Weights of a small contrastive audio-text model.
Model: 5.89M parameters, waveform 16khz input, encoder arch transformer, encoder activation swiglu, encoder layers 12, encoder width 192, text encoder width 128, text encoder layers 8, text encoder activation gelu.
Training: adamw at rate 0.0018, 4000 steps.
Data: trained on melodies that start on their tonic, played by one synthesised instrument, 26041 training examples, 19.7 epochs.
Rows from block 9 of the audio encoder of a small contrastive audio-text model, named by matrix and row number. Rows with one number belong to one neuron. Each number is 50 + 15 x the weight over its row's rms, rounded and kept within 0 to 99. All counts start at 0. After the name is the row's rms in percent of the matrix's.
After each neuron's rows are labels from the 100 clips, of 14976, where the neuron reaches its largest size: "loudest" is the band of the loudest frequency at the time of the peak. Only what is clearly more common there than usual is listed. The data: melodies that start on their tonic, played by one synthesised instrument. In brackets: how many of the 100, against the usual share in percent.
# gate: MLP gate (encoder.blocks.9.mlp.gate.weight, 384x192), inputs 96-191
# fc1: MLP up (encoder.blocks.9.mlp.fc1.weight, 384x192), inputs 96-191
# fc2: MLP down (encoder.blocks.9.mlp.fc2.weight, 192x384, transposed), outputs 96-191

gate.233 108:80 18 62 27 57 26 48 47 58 34 44 53 80 39 55 62 37 22 68 44 40 22 39 69 41 49 54 27 33 64 56 38 18 47 29 49 63 29 59 69 75 47 79 47 88 29 49 67 63 62 39 52 71 51 71 53 55 58 42 82 36 39 45 26 72 67 39 68 45 51 24 46 51 39 37 54 49 46 82 58 61 40 80 63 74 71 21 59 64 48 29 49 45 38 87 52
fc1.233 105:48 25 83 26 63 35 79 50 26 27 37 49 53 60 49 55 38 66 43 71 42 64 62 41 31 56 70 51 68 51 42 57 41 67 66 41 43 63 55 62 72 64 49 53 50 74 45 42 27 69 62 63 46 56 34 51 32 52 49 45 33 31 00 57 54 52 55 36 55 49 58 16 28 56 50 37 53 41 42 43 54 58 65 37 44 53 75 40 39 52 53 50 54 31 42 46
fc2.233 110:72 54 54 64 53 45 74 30 64 47 34 47 66 34 53 46 42 54 40 41 39 65 29 57 35 35 57 38 44 76 50 37 55 42 41 59 55 15 67 44 33 44 57 52 81 47 27 40 25 55 40 36 43 59 51 47 62 42 81 71 20 25 72 39 62 64 58 86 72 63 36 60 61 56 21 63 72 29 56 64 54 65 31 42 57 68 34 53 73 45 50 42 47 53 50 30
loudest: 1000 to 2000 Hz (71 vs 14.4)

gate.361 116:45 44 45 51 47 66 51 58 39 69 58 55 74 58 61 54 72 67 28 46 79 50 30 45 18 57 43 69 66 55 50 49 56 37 37 46 51 59 23 48 81 52 53 40 77 64 32 46 65 37 49 34 31 85 31 60 48 35 72 49 57 66 43 60 92 54 00 56 60 52 57 70 33 25 47 47 54 46 34 36 35 63 40 49 65 60 39 48 57 26 40 21 41 38 49 66
fc1.361 109:40 42 28 39 71 66 45 44 53 45 55 49 42 27 48 40 51 17 73 58 22 40 55 41 70 37 55 42 51 56 59 72 40 27 67 60 64 49 41 42 40 44 47 45 48 35 58 46 64 36 47 67 71 64 47 56 54 65 46 59 56 55 31 60 56 54 61 36 69 47 80 40 51 73 66 47 46 64 53 34 39 43 70 50 68 51 31 55 71 68 50 73 42 52 10 33
fc2.361 123:71 50 71 44 59 44 45 52 53 50 39 47 27 61 55 72 54 68 44 62 20 35 56 28 75 64 66 35 66 48 62 65 45 51 52 42 44 37 55 41 60 49 53 36 55 38 67 42 47 62 73 54 60 62 35 44 52 58 69 67 39 44 47 30 98 52 37 38 57 35 37 47 62 70 60 42 26 29 56 35 10 40 44 52 39 59 46 48 36 41 49 53 44 45 86 34
loudest: 500 to 1000 Hz (71 vs 26.5)

gate.42 069:42 17 39 12 49 36 51 54 61 19 66 74 58 30 46 52 46 46 58 28 70 40 47 27 39 28 48 45 54 49 42 52 60 59 57 34 67 74 57 59 82 59 55 45 49 27 44 64 42 39 33 61 35 66 84 75 51 47 73 80 64 34 48 54 50 56 51 45 86 38 45 32 32 39 62 32 75 49 66 63 44 50 69 58 74 36 45 23 51 71 52 34 47 43 44 70
fc1.42 067:50 53 50 41 57 64 37 28 52 46 67 40 75 40 87 55 40 56 56 54 64 65 48 55 57 49 37 76 55 46 46 46 39 43 76 51 23 53 18 62 55 67 63 32 77 55 59 25 53 35 18 61 50 31 56 54 27 37 56 46 42 56 77 39 37 38 16 41 78 31 45 80 72 52 44 35 83 52 62 71 54 29 39 75 39 62 71 36 30 56 26 54 53 37 51 44
fc2.42 072:57 35 46 31 52 67 66 13 47 53 66 56 34 59 53 39 39 46 50 69 61 70 56 38 59 52 42 52 60 09 67 31 54 62 74 60 41 47 61 29 61 73 74 72 45 50 57 64 46 75 46 47 36 56 52 21 32 79 32 33 38 59 31 41 63 24 54 36 73 68 40 30 49 42 20 49 37 56 36 32 23 68 49 49 64 55 36 83 47 51 69 48 50 12 47 55
loudest: 1000 to 2000 Hz (53 vs 14.4)

gate.277 086:65 51 53 68 53 30 37 70 73 54 50 62 50 60 29 37 46 40 34 59 58 45 31 45 63 50 59 57 40 68 28 40 41 67 61 51 60 61 70 28 69 69 51 64 43 42 77 44 34 59 56 48 39 24 00 46 77 78 67 76 30 42 37 52 58 54 75 38 30 73 64 67 70 78 92 89 54 80 68 62 52 70 66 35 22 41 36 37 70 52 56 59 60 77 67 51
fc1.277 076:67 51 37 36 62 68 45 26 68 52 51 16 51 37 54 61 48 55 50 59 78 42 62 71 35 44 65 92 49 45 68 81 49 74 53 67 29 49 18 43 49 51 08 68 50 28 31 54 40 62 51 45 23 42 40 53 73 64 43 48 40 31 59 47 46 44 79 50 47 32 24 34 55 91 69 57 33 52 57 52 46 84 44 43 42 63 27 45 52 52 66 48 56 70 54 53
fc2.277 074:50 59 41 38 49 48 50 17 33 66 38 42 40 45 77 67 46 51 71 53 54 63 41 46 45 67 46 69 51 63 53 46 61 39 47 27 52 44 48 29 58 63 39 24 48 34 26 58 42 31 54 74 80 37 34 69 46 63 41 60 68 54 61 30 25 58 56 45 47 54 63 41 59 57 34 19 31 29 55 42 30 60 55 43 37 38 50 60 71 45 60 35 39 49 36 13
loudest: 500 to 1000 Hz (62 vs 26.5)

gate.69 083:68 35 29 31 44 49 41 36 47 58 36 45 54 61 55 72 42 12 52 44 37 11 54 52 56 35 59 46 45 67 57 68 46 32 52 27 38 79 37 43 68 73 60 39 31 69 29 44 49 57 53 50 67 57 35 49 35 41 80 55 56 41 45 39 49 68 40 61 52 56 62 39 48 69 51 57 53 89 47 58 50 65 47 86 58 32 63 47 64 72 43 26 56 52 62 82
fc1.69 079:40 54 19 74 49 26 70 41 90 42 64 61 48 63 58 61 48 46 53 50 40 27 40 12 39 51 52 35 55 58 38 48 75 66 40 37 61 62 63 35 44 51 55 57 28 59 56 44 66 66 82 40 64 71 51 56 75 81 14 55 41 76 43 39 44 60 54 51 51 54 49 60 37 61 58 31 68 49 50 46 53 28 63 43 74 62 58 52 53 33 68 36 50 73 45 49
fc2.69 076:46 38 54 60 49 16 55 55 67 34 86 40 43 42 42 22 23 64 50 55 60 46 31 50 49 53 58 37 30 62 62 61 14 87 55 61 72 47 32 83 62 52 49 53 29 39 38 39 42 53 63 40 34 69 66 52 39 55 22 77 23 61 65 59 55 33 42 31 49 39 58 56 71 68 65 43 25 48 62 81 58 50 22 30 39 40 45 36 67 43 61 58 43 46 48 26
loudest: 250 to 500 Hz (52 vs 25.9)

gate.94 075:58 32 50 67 65 31 53 50 66 66 44 90 63 65 45 39 23 74 57 50 68 44 50 50 72 27 41 61 36 70 32 55 46 83 59 32 80 56 53 42 58 42 59 49 40 36 25 46 70 39 34 38 25 41 70 50 49 54 51 53 42 53 43 52 55 46 97 54 23 46 42 40 36 72 61 47 59 83 51 72 47 52 24 58 72 44 32 59 45 38 50 53 48 64 88 60
fc1.94 083:55 42 72 42 47 43 71 54 23 33 40 29 23 36 64 72 58 54 68 40 57 51 19 76 38 52 78 75 64 30 85 75 79 40 33 51 31 34 71 59 58 48 56 58 52 73 77 50 39 64 58 64 21 30 54 58 36 66 78 52 39 43 45 46 26 66 55 69 54 50 51 15 62 47 65 36 34 52 59 51 43 81 57 70 35 30 55 69 71 34 49 44 34 53 63 43
fc2.94 075:52 56 40 57 41 74 19 63 37 61 38 42 26 49 42 41 40 50 11 58 59 64 52 08 06 50 59 68 38 53 34 53 58 51 59 49 34 57 32 42 78 40 54 48 54 63 53 42 58 26 38 45 53 59 09 87 48 52 67 43 32 49 82 45 66 45 46 41 35 70 59 35 41 65 46 37 51 22 47 41 59 50 63 64 33 64 45 38 29 68 48 39 48 53 26 65
loudest: 500 to 1000 Hz (55 vs 26.5)

gate.132 069:56 41 66 41 40 76 49 70 41 46 03 44 43 70 70 64 15 67 33 51 41 59 66 44 48 63 26 47 31 04 59 76 44 45 61 72 30 46 17 44 15 47 40 61 57 54 56 83 38 24 66 45 46 50 62 38 30 11 57 68 55 49 20 40 56 39 47 50 47 68 53 80 27 49 64 58 35 38 35 48 46 60 61 47 46 51 42 43 33 67 46 42 44 49 33 08
fc1.132 062:61 38 69 58 57 51 20 30 79 68 52 34 93 42 44 67 55 68 46 43 66 73 55 77 36 47 51 34 63 21 55 53 40 82 48 54 27 50 31 42 50 36 65 44 52 39 52 73 45 58 44 92 32 59 55 72 33 55 53 43 21 56 33 37 64 51 58 80 61 36 65 58 71 53 67 46 43 72 59 45 50 68 55 63 36 50 53 39 39 37 39 58 38 22 65 52
fc2.132 062:33 58 67 30 37 36 44 66 60 39 94 70 70 43 74 74 37 37 75 46 50 50 55 47 85 62 43 31 76 47 48 34 58 49 38 69 42 44 51 48 47 71 29 53 31 58 69 60 64 32 59 60 54 72 49 59 41 29 73 49 57 55 19 58 50 51 45 64 64 82 81 46 36 28 47 54 69 65 26 35 64 25 44 25 76 48 46 52 47 79 26 36 50 15 55 44
loudest: 1000 to 2000 Hz (51 vs 14.4)

gate.6 064:78 29 51 82 73 77 56 47 49 57 67 29 78 59 53 59 66 58 35 32 77 44 36 64 25 33 29 18 22 68 80 66 56 59 47 12 67 84 51 39 48 46 55 38 37 63 27 52 80 50 65 62 52 52 50 58 64 20 42 45 71 51 45 48 57 58 47 55 71 41 51 39 55 44 39 56 72 31 52 74 46 46 47 31 72 60 52 35 47 41 56 51 48 60 33 36
fc1.6 058:45 58 76 37 38 60 47 57 29 35 77 57 44 62 54 75 74 57 50 68 39 52 50 54 31 54 96 52 67 47 58 57 50 58 54 32 34 28 33 41 41 34 62 56 35 55 47 29 47 60 39 52 19 38 49 70 52 39 59 35 38 45 78 31 31 48 64 34 68 44 69 23 84 58 65 42 73 63 24 62 57 37 30 62 55 35 57 46 64 52 65 65 70 31 76 44
fc2.6 058:63 61 62 57 52 51 56 44 46 43 58 43 31 36 49 54 62 66 37 35 35 26 57 93 89 58 82 53 67 32 70 56 61 55 44 47 70 72 67 64 39 57 58 72 38 51 25 69 38 68 55 23 57 51 73 65 45 32 49 39 32 61 34 76 40 31 65 45 56 50 37 35 29 58 67 37 44 79 44 64 59 66 53 43 73 27 56 73 35 46 51 56 35 37 54 34
loudest: 1000 to 2000 Hz (32 vs 14.4)

gate.95 187:84 45 58 60 36 31 46 44 38 58 19 81 55 48 58 70 54 64 34 32 44 34 40 54 58 72 63 45 54 60 71 58 57 61 42 54 64 99 48 41 54 45 48 50 57 48 49 61 47 39 44 46 64 67 55 61 27 25 33 74 36 67 36 43 63 44 52 59 33 27 48 40 54 49 55 58 55 67 66 46 53 48 65 56 45 59 30 78 24 55 32 42 29 51 99 59
fc1.95 156:36 28 41 44 76 58 52 39 52 24 48 28 43 47 37 51 52 35 71 52 61 56 43 32 42 35 55 75 27 27 32 40 39 31 47 54 47 49 73 26 28 50 62 66 39 63 70 51 51 29 63 34 60 12 60 61 48 66 24 42 44 40 63 61 09 46 38 29 73 64 42 44 50 75 45 49 45 27 63 60 58 62 54 67 48 32 49 58 66 50 54 56 37 44 49 49
fc2.95 150:50 52 56 51 44 50 40 74 36 42 63 65 49 29 43 87 63 30 18 24 44 57 58 38 41 44 56 47 54 66 53 74 53 59 61 32 60 79 45 23 52 71 28 20 50 55 62 58 63 56 34 76 59 70 69 78 45 29 49 62 53 71 38 31 87 38 64 41 69 30 30 36 62 26 25 60 47 40 49 48 16 24 60 44 62 40 42 62 32 65 21 36 55 52 71 60
loudest: 250 to 500 Hz (52 vs 25.9)

gate.214 097:52 42 37 64 49 81 51 70 61 49 43 52 49 42 63 56 52 47 28 62 36 34 70 25 68 87 56 62 40 44 43 46 55 47 34 31 39 57 48 62 35 60 51 54 82 48 53 55 68 41 50 55 58 33 75 54 79 32 44 57 27 58 62 75 34 29 39 21 88 70 33 17 48 51 39 45 26 31 36 48 52 62 31 64 47 35 38 44 66 44 34 35 53 52 70 80
fc1.214 106:33 42 46 24 63 29 45 47 74 32 50 48 29 48 58 50 37 41 53 21 45 69 49 34 41 33 42 39 42 63 61 61 40 68 59 56 45 58 33 51 54 45 44 56 69 41 72 44 47 50 51 55 64 53 55 34 40 34 44 60 73 73 31 56 27 36 54 67 34 43 60 25 21 47 55 66 53 43 70 25 53 35 71 45 80 74 71 72 37 81 52 57 64 25 51 17
fc2.214 092:32 54 38 59 50 53 27 42 58 39 63 47 61 40 53 58 32 42 50 53 50 53 41 52 18 48 38 46 43 32 36 73 50 17 48 55 46 59 24 46 37 66 37 50 68 43 56 64 61 52 48 27 70 50 50 54 49 46 60 59 45 46 33 32 99 57 34 45 81 60 61 69 81 53 66 64 27 21 71 75 24 43 41 42 42 37 50 66 49 48 29 32 86 29 45 42
loudest: 1000 to 2000 Hz (84 vs 14.4)

gate.259 189:78 37 72 45 80 48 58 29 45 35 24 35 26 45 37 47 44 50 39 29 42 48 84 27 83 32 65 72 62 35 43 47 42 62 54 46 34 59 47 48 42 45 39 60 46 58 44 65 39 68 34 66 69 57 62 81 48 46 40 56 40 46 58 34 47 31 74 39 44 44 53 37 38 64 41 51 46 39 58 50 45 40 66 47 46 67 45 76 40 69 33 55 30 45 81 70
fc1.259 187:53 34 50 71 57 45 23 46 33 39 46 52 47 33 49 49 31 73 33 39 53 64 61 50 47 29 35 71 26 31 39 46 47 72 61 54 45 41 67 36 34 59 59 61 61 33 53 53 64 39 53 59 63 36 61 78 46 76 46 54 47 79 44 31 55 37 28 41 51 52 21 55 51 50 23 64 28 45 46 56 40 48 34 60 43 45 19 64 35 68 33 36 59 41 99 58
fc2.259 212:54 18 47 44 68 52 47 56 62 23 45 41 49 55 30 56 51 47 43 58 49 66 67 30 54 26 79 60 62 42 42 70 42 42 65 51 33 67 45 32 50 39 28 64 49 50 57 68 49 53 34 87 70 69 39 58 46 39 53 74 57 50 51 00 66 39 56 47 46 51 54 40 35 68 37 45 52 35 88 40 38 43 53 40 38 53 39 68 52 82 41 39 37 51 72 47
loudest: 250 to 500 Hz (54 vs 25.9)

gate.195 067:44 43 64 37 53 39 36 46 61 44 60 55 67 41 69 96 30 45 36 59 41 66 48 46 36 38 50 38 41 34 49 33 58 63 39 47 59 70 60 49 67 33 63 14 67 47 46 59 60 19 37 73 25 53 24 29 70 39 59 50 55 52 61 34 59 52 60 63 43 53 38 62 53 44 43 45 61 43 59 73 50 62 53 51 39 41 43 54 31 78 55 41 58 60 59 22
fc1.195 068:51 39 64 68 70 69 37 52 37 77 44 82 49 56 40 31 18 60 61 46 72 31 47 67 41 57 31 59 67 69 52 43 50 65 49 45 49 83 77 40 55 29 67 50 24 50 85 22 68 41 32 77 15 83 63 68 49 52 52 80 31 73 49 42 53 32 51 57 60 61 58 34 56 68 52 54 44 62 73 41 50 63 42 72 41 48 47 59 33 66 61 77 64 32 70 16
fc2.195 077:41 36 47 26 53 64 65 44 57 45 47 55 38 59 54 62 60 67 56 31 62 25 56 36 91 68 54 62 51 36 63 31 69 53 47 50 64 79 58 87 53 59 42 32 53 74 63 88 51 89 50 17 63 50 60 54 51 53 41 29 70 52 40 82 44 33 55 40 65 50 85 51 57 44 76 69 73 81 15 32 46 43 71 41 57 48 61 86 60 62 33 32 45 33 32 45
loudest: 1000 to 2000 Hz (49 vs 14.4)

gate.61 093:66 31 61 69 42 42 40 62 51 47 36 69 64 43 48 54 33 52 26 45 78 58 42 31 43 34 54 54 41 53 49 45 60 60 73 29 76 57 18 39 84 62 41 51 73 52 44 48 70 54 50 67 30 46 55 68 50 32 38 71 53 53 39 27 43 34 87 84 49 38 48 54 53 43 74 49 57 21 68 59 48 53 54 76 68 63 33 27 49 64 31 61 43 39 64 49
fc1.61 085:32 39 34 65 41 66 09 69 66 61 50 60 63 38 48 50 49 44 45 36 42 65 52 46 12 32 54 61 43 60 48 47 80 42 76 30 48 33 51 55 56 47 44 49 58 53 63 55 68 70 44 74 21 38 45 30 43 35 70 65 81 41 81 44 51 48 73 52 73 52 41 61 64 40 41 60 59 60 52 42 54 80 40 47 45 14 44 32 35 76 67 34 42 54 65 12
fc2.61 095:76 59 60 38 38 76 54 32 35 38 66 29 31 67 40 79 78 73 48 45 85 30 60 50 85 61 55 51 57 23 48 38 32 63 50 47 72 56 63 45 64 73 37 34 37 79 39 81 18 63 56 58 48 49 52 52 52 53 43 39 46 44 31 61 56 40 44 42 46 53 73 57 42 42 63 57 38 57 11 35 47 69 43 49 64 27 49 66 56 52 52 31 40 46 22 58
loudest: 1000 to 2000 Hz (89 vs 14.4)

gate.258 065:53 62 52 62 31 42 75 33 43 57 44 18 63 53 45 33 62 63 43 63 67 83 49 54 41 60 40 34 44 31 61 38 49 70 22 64 29 47 59 48 22 58 46 49 48 26 47 43 38 40 44 51 42 35 73 77 32 64 15 40 57 41 46 38 53 29 52 45 61 86 67 63 72 52 56 43 39 69 39 33 49 56 72 44 66 39 60 93 63 31 46 80 56 49 37 56
fc1.258 069:41 75 29 49 51 59 91 66 55 59 69 72 47 51 51 68 50 69 40 69 54 26 45 77 57 42 55 45 31 60 49 49 66 51 50 51 76 37 52 75 28 61 51 88 39 53 64 64 54 52 76 62 34 65 43 38 46 55 32 39 39 57 66 47 63 99 40 76 63 35 49 65 63 53 57 45 44 85 51 57 50 70 43 54 59 66 60 63 51 33 30 54 51 57 45 48
fc2.258 062:77 46 57 39 35 51 31 31 30 44 64 49 13 53 67 54 69 49 60 49 67 48 37 29 70 35 49 24 51 54 66 57 33 42 30 74 45 57 56 40 77 68 49 44 23 74 54 44 56 66 48 71 78 62 50 43 81 53 77 39 36 35 18 30 69 68 70 21 49 34 32 51 36 29 47 47 67 47 54 19 56 75 53 59 67 40 59 27 41 64 94 47 23 44 58 57
loudest: 500 to 1000 Hz (55 vs 26.5)

gate.153 069:37 40 59 64 69 46 53 65 48 36 45 56 19 53 63 54 67 46 30 37 34 37 55 32 82 47 61 37 37 37 49 38 19 67 39 34 58 44 57 35 39 54 48 53 73 38 74 51 50 68 51 22 37 23 56 29 46 32 58 52 57 41 30 60 59 50 67 35 60 51 51 60 25 53 55 62 34 83 60 46 53 59 54 43 67 40 57 46 42 35 63 46 30 50 91 44
fc1.153 068:41 54 53 44 42 58 50 24 75 44 43 70 66 66 65 53 81 41 38 40 64 61 56 57 60 57 40 25 41 45 40 12 62 56 48 45 40 35 56 54 71 55 48 55 26 53 43 58 32 52 48 18 45 48 52 44 68 49 49 72 54 52 68 43 67 25 54 56 52 63 48 61 53 21 56 44 51 53 32 70 51 64 59 53 63 48 76 28 51 43 76 49 62 49 26 57
fc2.153 060:32 52 19 61 45 23 48 34 74 48 42 47 53 32 56 40 30 60 73 64 38 49 42 79 89 40 42 45 69 75 46 54 52 66 42 81 56 84 64 50 37 46 58 81 68 39 55 38 58 50 38 63 40 40 61 37 51 46 35 41 36 42 48 68 45 41 55 62 60 39 52 73 12 46 53 50 58 88 35 45 38 28 37 47 51 47 38 54 51 60 52 67 49 54 70 37
loudest: 500 to 1000 Hz (64 vs 26.5)

gate.365 134:47 59 45 49 50 51 54 35 52 46 45 65 54 77 49 41 39 37 40 56 43 57 72 51 40 40 56 74 34 58 50 46 52 51 62 43 70 57 49 58 43 85 49 66 62 65 71 46 73 25 42 10 59 72 57 85 40 55 53 55 39 65 53 57 76 40 59 61 67 43 41 30 67 64 59 37 56 40 58 31 54 48 87 60 74 47 89 67 28 46 55 49 72 35 45 69
fc1.365 160:53 57 63 66 39 48 66 26 45 53 46 52 64 68 37 47 25 69 48 40 62 60 46 50 51 39 40 84 58 41 44 36 64 52 68 50 30 51 56 25 74 54 37 42 49 57 39 45 29 56 38 24 54 58 52 67 40 23 54 54 58 56 54 62 69 46 41 65 58 60 30 57 70 49 12 54 41 55 21 67 63 64 47 70 19 56 30 57 09 43 35 53 49 57 39 36
fc2.365 161:75 27 43 53 40 36 74 59 72 53 43 58 67 65 41 59 48 32 62 33 65 38 18 62 69 62 66 14 35 70 45 57 40 41 58 78 51 46 48 55 32 38 59 37 29 45 45 45 45 82 61 87 65 41 40 32 50 49 50 60 51 47 41 46 37 71 29 57 29 40 34 57 15 44 61 57 45 50 83 67 54 50 31 48 67 57 18 47 92 61 53 64 15 69 55 39
loudest: 500 to 1000 Hz (64 vs 26.5)